Rows from block 7, named by matrix and row number. Rows with one number belong to one neuron. Each number is 128 + 32 x the weight over its row's rms, rounded and kept within 0 to 255. All counts start at 0. Numbers have three digits each. After the name is the row's rms in percent of the matrix's.
# gate: MLP gate (model.blocks.7.mlp.gate.weight, 576x192), inputs 64-127
# fc1: MLP up (model.blocks.7.mlp.fc1.weight, 576x192), inputs 64-127
# fc2: MLP down (model.blocks.7.mlp.fc2.weight, 192x576, transposed), outputs 64-127
gate.323 093:115079088149111064119170158033133140152050080174068144090152134124135171130169086126145095121154130189112128162077147155128132143121112124106111105104071099102131085139106081105073118105102160
gate.324 109:061136155131089116118159069143151189128106105132112149151116086102142114157152114138137088189100060178106106112129142084181146127131046107117160104145131103117179179163116118163134113148066147
gate.325 109:111156093134133128154139184160175112126126148155100144108174094084054147088114122135132104111202151073120122199150132211136109105095103119091155143074126115171119097171161114141151150136149107
gate.326 104:095185106107132131128151168115078129126069161159137110143236117099126113098086127107143114094105115126174157047196142147097137095178075139173178108129121119166136112130123115153150125148106161
gate.327 097:103150118094092162132122110127104132124150104143153114132125181117133098133103092154148072136162128094137135156138111159131093190139188136098120138178087066132111146141123118142081180114140103
gate.328 077:113107139152142122118115194145088176119159104166113146090124107117100164130100112137149164134118141121103140200088133137128136140124120135203139116079089144160152145060103180145075144144182124
gate.329 102:117093098158142122128119136142087122063130115112150133134143134113112137146125152108135102102155125162131143125111135166164179155122132156110079093122112032104113085064123112123090144109149055
gate.330 111:082157139056179096163142102110134059112151054083152043081155194111126100103179168110143148147158134195157108110155129142161114104175139169181095143144089156072123115139176177094066129090117171
gate.331 107:109117107123111186158131117117086065131119173080180140155116138138217134084126080145140165106106111144149166113149127095114150127075141105155080154123160044143129159063112104102084154138112092
gate.332 098:081092116143112056135149186158072143140163144174135125159163156099113129094067151122121174123098039204112147083120185122166095120191192073145127140123072147096067105074179168141156142153130082
gate.333 109:104143109101177114150119153131143108121137125071138115128115128085164200238109160130087084138141121126115130158166105122089146076146187158152109141126192152177080155124104071187112156133115119
gate.334 104:119143107194197113142122131145085081118150144115097115153122089088115163092132134153096102160141137116138153128082124130101137092125142083088095120132113142119098114130143122186116131159165118
gate.335 105:135126103104102130122098088099157131163139178167070165106111120112121110186163108159099121111107164151060150112157086153199068140217140163199137113092129188082144172165137117122115093103075161
gate.336 097:095128166098138189165079177084104075073138153047144130129163171092100168116114161150119111090142169105140120143125132109106100089099087129150111136135075129141139178071186081131121153098167172
gate.337 102:138126117112184146161150150144091032163123111180050143149099126110110100101172105201153091096165081202156132105127091120140115159136108143137155125105106113136115098122157217155132122154135151
gate.338 100:140105078144116128171161099132115141106114184114084150131147165116102106130140187083129218145121155082161109179081139093157127117154119109180107102159150120076147124128159157147125116154183131
gate.339 096:102088142134136110154132172132151114087144157145134160135097154137144085129118088098090140102104081164115118143136114147151091214124166145191087159104159145095075187069106127089123072161163134
gate.340 108:135119143073117106113115140109166116145149177091076089162144151156081120117142183169111143107077116175101217141137096143197134079091114094158101111130114192125139132103095125176102104101115150
gate.341 108:109102125101093120128123110111184128161138153105214113121124124138105107135138167118036102186098094076129128134153104090079096117114140109135066065127185123099112159177105099121143159103164152
gate.342 100:130103164105153163098126103136133139111111107137171149179097206084121169158123061085139171139101089143118182124089101124159125135160121171155121089151125098082130147181124155141086097139118139
gate.343 107:128061060140101126118097123221104144094137130157159141164131095094121157150094118151159120089165161140181128127058140135113132144122179126071177168198161104147114144100147167138094118069162038
gate.344 095:135127094162138141128108090139110166132104090089101146105094111092120186143126159096130124100142122206099142112097099128140124138164125083123151141136124127102128105091160145122176073189199077
gate.345 093:104096173084166072130149115128083157170098159094171071156141142113141153091108102085124173189059108096157107132163075167083146099084111098142072094084049147169115187063156122093174117122130099
gate.346 103:155149194184094092146111113149114115092121090153150127064056121183163184151083098118056194119196123154146079140121185118185150138136103160118136106159166110109100170113107147083047172109142141
gate.347 104:133180098145146126106104165129178069167056134054081143122131135172080173178124216151101114113189166117188123160171109175166147161142104093175142153056082156156196136138104181119143122117087152
gate.348 103:155076032159092132161133124093119162158125099157125158127126134117136075140107096113138110126136121103172126122134136079082177155092080123139139147150138173128130135149156117144084054190111133
gate.349 103:124047106125132111157110176089168073159135104183171176093085135128089105087149157173162105094096087223147139081204143135123156114175092158169190098070119162139107162118082066156121152152132141
gate.350 097:117154141116185137121102122110067134156055136071089108096119161156136097082159085195097149138067144134177121120106088097080156139099082080213121153123119165102133089157169138100099103124059118
gate.351 099:093121102073216107101089136179127182171106128141066151100117161118127149106086187127152098127128069143145218150129084165079159175138141157216115100140133124120123143117148202187112191166122238
gate.352 096:088108088159129158126234141130140156145086090170122117154157072166157107095131077098116141106074095158140107124127193139170151110110083099130167060123044129123156110143139136114114102158138197
gate.353 105:139127142121137141128166097177094064126142101111140091086126183200130152112116160138045121157099106149125208140165092135112123099129105129163088112103121168121069141139104089103128094163175113
gate.354 103:127112108120115099125143162091141126180106176094128190159164145082112187147151139155182125107167153138112070149130170106175111158119135077167179112126127109181099189152144049078187140096182109
gate.355 102:109105103103143100142193087100157140212080126119128103059113123116177077073150150168137133139110139050140091142185104086082158145088122113131155161185134139096145116126105070126159095102088101
gate.356 103:127105154116090106078123146094132155140158100186137247105147139171142133079103141123110128124114070121110147107114096138138141099154064122114084112125098163114155141175125159116145149139115144
gate.357 097:122115147130099134178116132080105140081167102134083116104084152146102103186121107103079133128162138091112118138125166087095153148110120182163137151158158084116088130133177160122088109117123070
gate.358 095:122162139117139089160128095159078119150134154137161096062140130133128095112083108122066118076145091120087134129098160139110129106149133102125162106139125137100099111086092094156133118164071128
gate.359 077:092099127102116136141136146142154134194168080158181142146102096066100129188171125150140147087199106108103099135095145080220093109174122113093188104142152126072116141149136098140129126120082105
gate.360 097:090083060085136179109087147105132171099150125134138083129090117087114086061091140154196156084131098109133150109124149113120134152169066108105123189132113119113158101176108159183126168130120138
gate.361 099:098100123111182220171098051148157146119140163135167118128112111149145101116086100122162159102169093129155144090083121177077097170090150127127186099179109083184159145162145113173122182103172157
gate.362 099:097159193149111074107110085125151154165109118122110108144158209115106139153081128114099104181059092110143147116176103080150136137133117129199136123120086156105138170140162171074116067102072147
gate.363 101:100173144089146143127129120128145092144141124136089196094153109134101122138111148204028108065156161108094117092126134134139078123099106110105158108107179143136125129078080168125174117131163133
gate.364 095:191104104101183167158080124172093105162101116121124109159118134157124100071140138094140127144118132124173141156138136165090125086106182108114085145183142169132164113188197149126145140163057126
gate.365 103:122159087164184130130157146089204171152106137157121165134165133137144086075139147212135142123080069129143099170159172124127128093103094125140137131094182201123154170166117132140088086171146176
gate.366 085:073131151164059116089138137113108145173110102127141131192142160172112157041095101153115183124106097170121161182076098140094143125130132149150131117167115110114121045108096157121109091129187113
gate.367 096:088086096105121100119078078136131134166147177158174146129122110118125116112097130096135143124145005119076109102131050089165180046159143177117132137139058066074121099107083122135150130196160123
gate.368 097:154133110141136103144188121102118110136133097165152087128103193127139093125150146109080168161074087113129158128184134181110151121118133149126127094125141140141089139146089038164154111110156157
gate.369 094:112167097121118135098157143128117128108116144110171129139120172181129137110109137100108152090061145134195151087088066113146139129111164128156091079150091096143110117146140159125102140118138096
gate.370 101:142161170180163108163157133156126087112124166161126197185120163110162155187080105138124149192081113078127132092166154094107172100121153110192077163191116098090134137129165141101096129095048115
gate.371 095:159117130180146119172112122150142128139071130122117123142122058082094115092169130132195157125140135114139145036111176172150145119142070134171124121176112076136140134124121142182133166103136119
gate.372 097:112158190117158079154123150136138146198091161097073181161088172124112089149120165157130169145116113162118091157097102129154110159153175091223181132130136165146149108164045241126096129170146132
gate.373 091:119084141127158086120160131138128123154124123153086172118137143153103160104111151112105098088101093135124149103091124170171111119127198151203100117071148158107106161094126156129138138116192134
gate.374 082:149173145123147175127134118113148125133114175080118129159170147093101149166063153122091164165175099094151157131135088135151196131054164127111091141093151114095122166106139130173141070091157123
gate.375 105:117057155130136173129105106163136119108135105128188159145106164096107064148116080173134130094123114157117188114144134123096147061128142138123143157144184132109131146119160153148075135121119090
gate.376 092:100109114145151108116136130153122072049075141134076127128154108141162120087111103156088155145126160097138167077105199134118148142171167126138115155167150137099115149117150131098118100128110146
gate.377 098:149101153113142091088132151152123095170075116201131127108039122134191104101136141189123178172117085126096174163154146146147106134090118137129167118127153156117160112086144142108073036157128164
gate.378 114:138186104163148166198104106070122122192127128098105149086058114160171058139108144117118089123092181107132105184085105055135123049180135120088106111144093161218114093116128138112183140141121175
gate.379 100:127085132134203146133171142043114130156128052181136137222178143087153067096112153159142107137095116173120087122138141100160122076097112123145100086118167139155143118120078152102050168180094143
gate.380 098:137153207122079129112152069121135144128094113121099150188145127219119169100022162122134152122143152172126173133129128173187125135088115130090196156168096154137156160102090094142158126131159179
gate.381 099:136161157111116133128113126120111177134102166122106118153160216142161102174109128145179144131131116156185113182102076087054098161076151137174122086147088143065162140105090132142123115158087123
gate.382 104:116072097098118130092217056134130098113081114148162079141097142152172113101177092080121146133099071108161128134158130121149163171154104152145129087107148123103150128117089103123119112142115138
gate.383 090:077122130126180142179137105138124137133131126109156128172111153143107125124089086122168175167081075168143139131110104153136147104110072159152180102139130137134159150189149110111129102150146152
gate.384 102:154079121142186186092120179180102129125120125113115141215065111160136153177187082162156133143194106124195133121091124118152122117116122103141132127159107149149109136131115220104161167088096103
gate.385 087:081158203097108147109123122132167067152135153176086166108160186152165148133075165139110119217121086155135128135185056128090129148166155147112165073096076109150159128072144177110113143129127142
gate.386 109:159146094146181102143114124136092111127147122165066082118170114142102182142104166156109119101141096068118124120155145188102167047068143132180111099093103138164098135115166098160187137147127122
gate.387 103:096097104101105132152092143068116149142141110095176146085153123132082156113170186107126110087139144137107068147135078125145121150187087098105090123136090206149151114105090152116132060092099139
fc1.323 096:151131126139161100145174145146128144105163133087117206125126135135107169164120168157098068155192144136176156067139097117148146164120113186196139142122155126089122151121171101145082120144069105
fc1.324 116:143116094129161139134128183083125149139121145059123137124136086123137151180125156119112110166055111118104124078126109131143074117123176099162109110079156141115198165157161089134126132140115142
fc1.325 114:120105086127130086116096141138154152158127084131156092148117154121131109092133149153176217124086067226149079100136103087157140176135142049141171133155100130107120077136096091116151108117151139
fc1.326 103:177090073150179163097108136155149124093170041121169067146105148156166167121202141174133093060150138114196102123151108156184168072157107166088098120121112160159147187198141072152103107178134121
fc1.327 094:086118090162117112167121138110118116125097143131134123137096097115106127078095068185127172071115121196122137154154148114182103138118174085078166117098123101111091166107127179080132180129168120
fc1.328 072:129108137108131145127137079146175071145131118145138095075089171143103117153158127173126135088197142198150167161145100159109126151088147120084071115129135099122170116215156125100122186160177165
fc1.329 099:120119193113167126123118147131082085160128140098101081110088129092177096115161128163173149184149115099132119071216130126097177123123152166184143121118132133142112150091204116102103116100098094
fc1.330 110:166122121125177143132143165135152116137122136130165090134144109077171194164146151133132117147111119091163166117165022065118120095077106156169148147069103161119134144126118097106074122202152094
fc1.331 101:141109095074158153097136110136173130149160140149179152084121164164112148152105074145139103061115134097077146153114091148113115112147218146157153140144168144158099143157115112119183088139140175
fc1.332 096:101160146113111136142130178144098132135137187156189070134099163135154192059127086108155123136089116043178132083160111106140134113038107135129124116107100100100130102106113154161147161153128086
fc1.333 108:101145114123140113163154149097082166177098150140103096098119165098136146127153060092135146108108159065111095151158157116130131104146206193179116140110099108097092108158105138165060141134114139
fc1.334 107:093158152123147080166085153148122130127109133120163142158128111109123089114097197121103134156121155111107067083164084082155195183102083135145133122172098159114160140148133100107094104086078160
fc1.335 099:170101144099164125107158086159184060116147121139137119124136129111183069117166114132059074111133104165135140135114081140091104107072222123098114149153150110113084125132145132106082131103117074
fc1.336 099:108148148121092148186142137118141093123101093103105210086138145088165117148086106152138109131077123090102093174129122094072161115074142144149136132150144081088121132079116172135141160150151146
fc1.337 108:115196186084117065103172116085129126181112132164138118131123101141150224133126143147106178158113126108163164144095122104136126207112165127177147127166159184090105169143111121057075049174100136
fc1.338 098:162121164181110153127125131180109187131095095114110167152130085125100117107125128092118084125149104106134093144105108128126137117105119126136095085173158050108108125112182132152134181113093088
fc1.339 103:170144112155080104109141139150178121152094177143137142161132067093203140168148122172101183165111150070056169121121126211083069171118219104150182120103209141149169137096145119162190076147106117
fc1.340 107:173129137143147160098087141042106138076127080142158111120150095140124152171181121092112107094149099130120110063143082136151210167169123198092163111097091152108083135111091114177147147051097096
fc1.341 105:144084115138088141078186104119140062145082128082139117047174190111152153133125107130156123120172131101125145126119121145157101118076147132091087127162118092153098177143159145133136085069093115
fc1.342 105:105117117139097105144137159121164129112121168149176109135112129123131148130114113129163090173131185127150079043133167085105109163084143134189116137128104128172136091152136175097176119127147162
fc1.343 103:102110176133089096170112130119099125132090139119069094168107066167143187122105100095116173186076103139119100142122131188132120194164127089110171154120146111099142190179152153129128144172132139
fc1.344 105:174150162154131090145102155147098187148071099040134122143153113084166116173077126119144120140135130159135098152104109108176116181221108083154150150162150133060089124119117124143095097145129120
fc1.345 087:142152121139097108095149150055051192051105117119086150128108070146179089091115102099136100117113097111049085162142197140130137095113160171158174114091072092111131124126114115158085185126136093
fc1.346 098:146118181185169164153167142146077095129120084134119144159086160157144092184167091117105124139164143169164142195169132093137191087074092144140120121065139106119101142097136142104040165186130114
fc1.347 110:121112156092095174123149178096120221153099109167152146139136143136172134124158145127131088132129099088083081118142112163146104120148122166142112065100180088158157135148161124114107170130116132
fc1.348 108:059155177083175106154173081130141134121128169117138159103144160164201134131107141124122131173134126097117165126141162108069161140068098145155160094132150199108113163077123125098152135091166160
fc1.349 103:105099202109108114095078115110163141187120130115161183125140106180080122048138204192108120114103130184128166144121111141117110149156099136151137163165166181132120103123093131167084104120122123
fc1.350 101:109081096105099115121123180131188143194150108111130124120030131070134165144123118116156147080125183131087138118099119166105126150116126114142147147157135114105135088116158132147064128150139127
fc1.351 101:194098122173113178149091093140103162090090140140103129124097145102101065157081120048140095181067111142208085175139187093119140059113158106073107171118123113147102120178140116101120115181083122
fc1.352 098:095095087072148149105167185154110179103144101110134070168122098125125165079093104138127128111171090193147136115160114155188157078186121079150118072112047184157108131184167132145153100089117105
fc1.353 101:112150109066153151105134082142105151102113111072127094101144193144065146093146161152107027122147197144117129134119119128169117142133110155140058152155159119130090092180173141083135115105112123
fc1.354 106:112137181137133142139180113111174104175136061173154122125157131161140187133122137148119153100125045071187124090179096144149129100119100163108137091114126119105122130128168179147088147130166161
fc1.355 107:116142106163141060190106107091171133166095116154100137105113094138120101089100127086072155108063132104116110147147181131137110119094171162136157126146186120136135145092097138113133097149104121
fc1.356 101:129105086162182133107096145161125079118082158087137065139056156111147094137118132151166126110131156164169169155143141141123090106109142164112181140129132129149129073104164141169170119120088087
fc1.357 101:102115124131102127128127104189139155107116147092193183140138109079166095146097090149106091130060146134147088082147183111068141146023139124151137126119107061175080140122107131106081166141174063
fc1.358 097:117136137124125087099114070131109126146157133197132159080122124163119146136107121088130124132108110094097110163053143069074127100098134111110131108170099106163079196071073139106073110129139123
fc1.359 079:104158126111137163140125074175156127104155163102166100182163120096189075153157076152053193114122091135193093129125163097128140163119126112097099129163139141104118170132118143085158134171114105
fc1.360 102:137130159173191144119108132137115083132140124154114112090151144142132157161157124104108126161076128142187083166128123142109182071152081171122098129101143158197106224124144074070116089101087132
fc1.361 095:130102146091092160074091122147136149147157132191159096147196140070162129123057085141117123131125139108141107152178101048154126077126174116136108160137083164178177105116136206082168095085124110
fc1.362 099:138150136144113153144197181141131090116118099141123152109153122195133127094152106152128114105201074172132109106095122127131141169085113221100124103084170111078097116080099127153114138175097111
fc1.363 107:170174138142156141126079125106133107124108149102148157228095115109128106160141140167103159165119062151106131107154136126143185108127132097153078125149137147184191163096221140102173078129150126
fc1.364 094:143144136112166128123210151124110116100109119139127076157052142193088043063124131136142134117088087138139161110155122180141171050132078145085105141062162148127119131151146133167165136132101093
fc1.365 107:098155137113157150127152050200149134135149134153113109145137147157078075131124124143079167126140123242150117158181165111112146117111097144199153140146140134123131126125141113124093096157132138
fc1.366 082:112087156180108125089177125088123074205136084165142083150164085162136086118139184109125110174191044138122135115118127105096168165160146146163121087122165112142131131080085125198226099103172172
fc1.367 102:080100132103116110102167141141139084102123128084114134181145130154150187183112123110146167166149150138070139082112134103117129181102106128151163134176028125135143107124122156130142166156113147
fc1.368 098:079040081149122098228120143080153153126190089162164144146135036112117128098084087099085098113155119146105122120155133107153137084095125124104096126092085103100077157130097091134106127132156104
fc1.369 091:151155187086158093086095141119123165130110126154101165137092076085135103127139189094132130197156121157124125129050113073175112151124053150117149133156141143144128064131125140112095131155119133
fc1.370 098:137157184150124076138125111131099124138131100147107122067109116159146158160108197075113117170125083105136112105141113091149147130142103165161086155132130102128209196098132060105134174138077131
fc1.371 094:146146105164178113162173131184125119137118109098136164076145148117153143148111176101122096150161191075131232151115105143091154164208215132166143171116116117120068110146162144115197139110157147
fc1.372 096:102141127086143162097093097110188126166157153138153126134156157161140096132153165149214118075118160136073184123094065119137119132120102115154151115146077164176171078105126173199145089188155149
fc1.373 093:089140173145138109089140186164146149102147163082182053065085106130139202156145155159166106106188154170159190135130114180142045151110073120155086127087138081138156112150199139139076122143172107
fc1.374 076:106143110150205113155066136106187086106116111169115090041145063059138119161151146120113130130094140139092108115124126112111101113155112113102186132148110118153135081183105152139117139124124162
fc1.375 100:085121120120110119149168122157179168107129145096070158127212086117120159134157170127122074225126096128167079099147122193155122096141131092094100146128171115152101148166185153118188125175178159
fc1.376 091:064131170158098096125142098129120085142100127112084084085093094146106109174115212137125157101123102125160173117086113163137151148171085113177153109096111101131148143081099091158163162081129173
fc1.377 101:073141157086205159123154108142119155139092134144056084116121153138146168101128137074136075141130167096172098173153112061189137119106137100130053153125127123163090075055167057134165142136105091
fc1.378 116:110216154129126136191101137095022164116082174042081122092125116157168151171123142140077074165132140160133130157117125048172114118142134146138125128127115151165143169095084151094107140103132149
fc1.379 102:139136054128121150106148171182099166087150161081159099069106146124199175121110075156054115094152149123078090120176152135095164164118076189131159169151157128078088102150201099144144119158143140
fc1.380 094:071152167110127112136166112061157070090171128169112087067131107093136109156191113138055143093084093089131127137186133144083102109113130144143093098093165104125098198083157149137128098103194096
fc1.381 099:117138132117121159170125125068171103123129042140138186097187168114125145132210100178151102127097128109084138104143091126153099138176135105113151113134150101116120122149128063124131166152142124
fc1.382 107:134115107137109141170085136117110073087131156124105148111089168131124159121094090160113147151162110161140081148154135019152154126112148064134094095154135036056146152131141175074077185163099109
fc1.383 084:107154078126122154093112141071147095128148184133128168127127075131121187146165093140134112101126113188088145141085080114069109112073137086155095073067087151185101131149118187184125102154177103
fc1.384 099:126113144114140068089171117103159093122069095120136118100171105070137113065149194118126181152109057150168170089150127155055067140160082120095134145131196160164165176190165115153139089109075149
fc1.385 085:156108111106139145115157134162097086163121055229146112114166121116109176172169105170109104088187143076122111169151109142095124110107138139085148100139138161119137125134135103135220123090159148
fc1.386 110:136114115076158115152136139136111087160086051092101114119111113137107115115134099220111091128099069190124101067158131068109156160123132066117170122125155110109088139045052114122126115195118114
fc1.387 100:125115155155227144093094182128148078149159152103155116150094103131170147157149132159162171131159148075194124137164104106064137104048169142166114165154122152168053117076126150076090095097158115
fc2.323 100:114148060098177111129076154090114138148146157045156104141141125147137075117157094128119175171103180087098149143137096106188122111114115199165119138159086068154079154112169103132129173154121079
fc2.324 109:169109078104132172182098172149125115162106090164100084144131139083153103084130146098170107150139165107142092165057095141140105129189122162134125149123099144183091092128185144150190107126160152
fc2.325 113:118115123090144141165140080111126107099138173141118117182163106115127120075126159181123073125139166189070142165142140078101118149181090131128126118117147135043149082105137202179089197123090163
fc2.326 103:137108089120188101176109133162138155070182098054128137133170158130124079121123170086157085121131179102167141173123124119140096175114090082089128128071157091106121072145160159095106116180105141
fc2.327 095:130105086154140165174132132132148111094044073107110110126131123109139112146134142145073117101132165128146082126130093138136123112161171125161115126156118146105105119080138128187145109159119080
fc2.328 077:149080082191161089117146151104106172123124047137116126113177197096158119127160175149072099125130149139166125130105118165148080064111125183209121110113198147124132093127127133134147151135122120
fc2.329 099:070148166113186119142151054079077151120117142146154132143148084120163138102118166130155134152171157161133142110106140129122138133072120156116146134148160146149118137122159118155058127181151085
fc2.330 109:092112128109162130143103162127157166139133120111138066099100167153156122129141151111144133161108106146158192127197096114191142165151106131025191138064119184136122095114102152174086158148159142
fc2.331 101:164121103118065141142109091127212078114065073097098187100184105162105063124135152074160112122128142109103102179113106118062127121104172090097114176107122153162101069113141142124191102128093121
fc2.332 098:140095203073049188114097187150114083108142129145070116170169113114140139091138145169109148085143093140146109128144104113157129168173110190112173147097125157103157115139114175137138104061093149
fc2.333 108:190144093142143097141127111111117124106089134127199136072115099126092142154176095152139090096110124124095147101152140115113141092086140148143131124139178218131069100139104107197096169124120132
fc2.334 106:086124094099137099126149119136128105182127084072078075110121129154154089131120066156096122139123108132130125155110158083128148111109054070107100090174155097164125123075110112156126117075116078
fc2.335 099:133103147162145116084145057131166151137148117170115141102101126202142162117075091060215175142139137087134139086117081158165110138093181198116119160087155114165095137102130129138133118150121137
fc2.336 098:085150135082165096123120181139086140178115117150140166100125116060130106133165149159076112165134226138090169114098183143145095126185137088120112131163183164088096125173165143157148068149121133
fc2.337 107:125142114144118099145100157139121112156083101119122136126137129144149131114186107119131130146160112144134174105112166135139127105177173137085145154099103034074119138108171091131102128116156083
fc2.338 096:156165148133111159214141174151105119133114144127146098158086111107088181179127183088162131172174088120093104076163134124107131203135157151093134069092157135070095107159112113091132102135103158
fc2.339 099:142119163077164131155141144090200131135098115070135123094117109095158175117135119184092072070100164138130123168153149136135111146081169118159138197092130149190109138144100151116165103113173152
fc2.340 105:126093079120147140112153140164047147100111182125139117149119140118124101143103107171150130137125085184076129052082133106091204135124088090150111068134133131176164150124133138126118115121128102
fc2.341 108:070055164135134161111158109109132132124159179197150180131153109075149097093116139161133095096138135119185111132083075152148184118130079171099123112113152110092160163208148153107168108163116131
fc2.342 107:130106150157213127198122129183176103083105155122119146134156099104191131126090140159167132162140166137122128085069089113162088147132107110131119158117128137129143094117098144163087178134144072
fc2.343 102:157158152152139122165164127190103128126090152086205139131158149099155113083130145134177161137145157119158153073099106196165201175177165184149122150148173132101136155114206186155141119136153105
fc2.344 098:154149155144133082164157145108092091072100153108129150147119153133170154159138102207125081116128100141125201167135089083168153121142107061162100093103188155133161093080046099189122123145135146
fc2.345 086:190072142115090101135098116118106099122112077146109129124153157114111176115131122152118139077182208142138111120103171137111119105172168117179129125130134162148117113092144162096133176123074085
fc2.346 103:100085105166127143073166075115172098120108112157139096141105124120120153196098118128120161112126116140104052092077092127112117164111061133110079154125211103168154161136156099126082152185043134
fc2.347 114:162124075143115109150134144141156086106154137128109118165153091104115070119126161104059129116133138096120097111153112117090161195160153113164108115136130142097087110157169195144143214146113083
fc2.348 103:126147175188116089170149103119108145080139151128119150142179148159100132152127123131103093135103116136147122166163135168100171100101131108117132194116092126131168178058068173123075166111174160
fc2.349 100:109178068097117159116106171172079164155140128143122091113068051129116130085117135118122134160133097135051111113110136103143104128143062125156129082113080132076133095104155088133082099109067114
fc2.350 099:146099088113094165142124142126110144185054119142109147110118155120116091139104122099127076147105112103131080161110180138125079154149078068091115144151095161114121089065124152104138165095071065
fc2.351 098:105120154144132128091171145076096055067118123141112196135122166138148208152094112170163109114121118142139142078108082091134103112106167180145101100121142085153138152117158171158132137119184101
fc2.352 093:176093125088135094167074146132115089092088107140123113079139121084163133118115139167160103119183099115085126136123147131201094130186179161179119155103146124085117106152089173132186106106073093
fc2.353 101:090135200139113158130114087105083157142159114154166093147163109165102060105154136133094117111128097089169168137175168117133189141134067132144144124142116147125155120101080151154085178129113121
fc2.354 106:122146061139114126170151118209187141121121121146103135077159151138110089111128113082116144149148161137189085119142112173119076172082124044103124161073135096088054139077115111119132152115118126
fc2.355 107:098153167095090122172141156148200141154146216114134052106169118103111087107139164184162164122147076115165168126160108110140107131100213136124104130143151114119169143117151135109152190136127158
fc2.356 101:143145166108151136113139121123163155130113131144152078153145120128103175122133198132161208133111111149139129084062123126145112181148187149154104139142129130058108172111111082156090172153116115
fc2.357 097:107143102108068133122172144170077092150127142131069178121109085103114188112114171156089111151137161130124093091156151086116131122146152146120102149155182139090128163138112102112131191171120170
fc2.358 102:187182112181137102112119130097120114110124094122114155143144118102097103102059085108164131094131100110099100159122091120114111065111096132121162117104114115157195099094072155114103080103047137
fc2.359 080:116098130132127162152151118154155086077162170138147166084150131125155113166073150084080147164199157116144130117123117107120103127144141149136105170168163091091142157168052145105092130166140140
fc2.360 110:145168076089174129149153181109113104110123147106136145147102149088137135099167151093131152147120081112128108152147144198129093134147164109135130118107179145130132110132144119130155113156119158
fc2.361 093:133185056082069104095105127074164131116121129168148144124132136161112098069150134130154154091151140117172141157163089065145147138143140134105113123138136078134050132119132202154144091119144114
fc2.362 100:139137123171175132178076182071154165121122138095121155155145158074158150177105109111144128168110171156089135108085107145140097123109163109149211137151058160130153126126166134107085122120112119
fc2.363 105:131152178138127141163080115154077133092130170170104173099089128109148159133128092133192164131192170117097169125142132156054076110151172106138087131094164122130114063109162108109120107132115122
fc2.364 094:182083088112142151193126105112178116143139138178173105095134151126145176085152136131169137049101092091165083151158063096108094115138094105131132154131108124135090123102132117119087127120085132
fc2.365 107:120108127148118098054155114110073059139168142138100109139071160168185189122141164144075146169094120167131190074099135106115100132097106093135137138171130124050131111115092161151035123091090086
fc2.366 082:107126132166134162130137167135075093127137195102066114163163144127146153099122147138099125152115115147103121102102116169101112167119071166125183138201135119122071182127059140171118113101091090
fc2.367 100:147090172153140176198118135199116132123109126162118090185148179088169100143161172105170083139122157102167146126118155078124086080191169128147152072152067173115139080167087114131132129155142145
fc2.368 096:187098133157076106115154117124155131131098164105129124132093123154098108162165162142124116114087169110159101102130115112154132114126152121086145129201176129071099131135029095110159180176184125
fc2.369 093:114107123109158157137091132165000106155136165119099139164088086139155159133115151167158152179098107083154172131151150110156141177109089097158163124113156100228097134132137123127144180049140163
fc2.370 104:080176146133179108140095135129125127135098100144139126158152162093146124102111146158140153122178165131089119099048140126196083169107136122119103101131143112123088119106166175198121151148158104
fc2.371 094:140118115094150099149145066109209066077119129205102157118116127097139166132102150163108130082114135120144120124166072158069150131130186074121062157076139097090146141082102142154169117082135124
fc2.372 096:136127145097113108117130149124147148140091117162103061109172133115129065175136130084135126124097127126086115192133135068174106152163100083103150122184138105108119089111053122125127128130100171
fc2.373 094:086116140126126147139112119144152176097154127119147098155138108103125098124134217098192149132140110118118086127165112182148130122153093108105066168072137143095125170129181110042157063110116140
fc2.374 077:105055162081117121151177088156135132122180167137039164120143091137129162142124089097148179132130079119073144134109154126094146114114146103076173100061115158114110110173073057149136086139150121
fc2.375 102:075169154136145123165079171194081096083142152122111159184181112076099087166140123109111172134136174122097119112128108141101075145145125133169137113158068131118125136102175147158160164129182093
fc2.376 088:064060151067212101141139122092122158168085097169171050136106111100154189109182140165118159078161150207104118114099113196146084114129102170123154189094166156173087057096167122119131107160080131
fc2.377 099:117141156175161109131111160180123082109116135137156162088142086121116091137159114153133119135079149099118109112081135113166127134100089150101074098142132083049147151092114139116128138067159147
fc2.378 107:119126145115115135156140093120109134069149168138135094149169131147129088189137108096117079120091147104104156155156127105131142085138139123120130099147199147084111137144150171097198121107164133
fc2.379 100:079050219127107078116155094122103158115108141113117136143108090126092140110158147098097140156121148176184178116128137116160116123134127142129112158169142110081132141147198103165185077149141159
fc2.380 092:107141085114101155107093131123092133151105111154107083125120121120142143165116156120095148114179096116135123082150126159161065146170130114149153145143129140120089128075136189142135084171140143
fc2.381 098:120092092147162154063108101137155089162137122085138152115092138151100089130104145147165148130145141086092126086166127142172100145177168142090115100065144139062135097072104081063124140156119117
fc2.382 113:109062199110112133115134113140105116116132114144130121133088180113135091110115078126108116135075116168158104079118110173092101180131110162081141152127120106038089124161156089080118144119101122
fc2.383 085:059089164106107112213101135152129161135077099133101073106179141186145108107132083152104117178160130146126094130071101140076106120049100145127098123187106103168166067110188118082113152143114075
fc2.384 101:201137098172116101120146129156136145194093083129118159133154216124129124123159106144144102123081104146123119101102162120167126138147095155101183102146133077157154091143106049151133116097099136
fc2.385 083:108154104104118151120138169170114129128111141162113135115124160133149176117067197126073152181128141137155138056163096142098130120118138152171131142142145082104195140093103155150139110108136075
fc2.386 105:107143159139144106112069141136141113128110150142118112118128097104075152120097155088124088176107164151088189078163122133145141131175122179131151141145131163108168119156129119171144136166157143
fc2.387 095:058186139125244149139139170092176170133102135118111110084170127106105146143149134175129129172142130153155119173086142091120099120124173114158160133131127137114169094070109098135093111139106117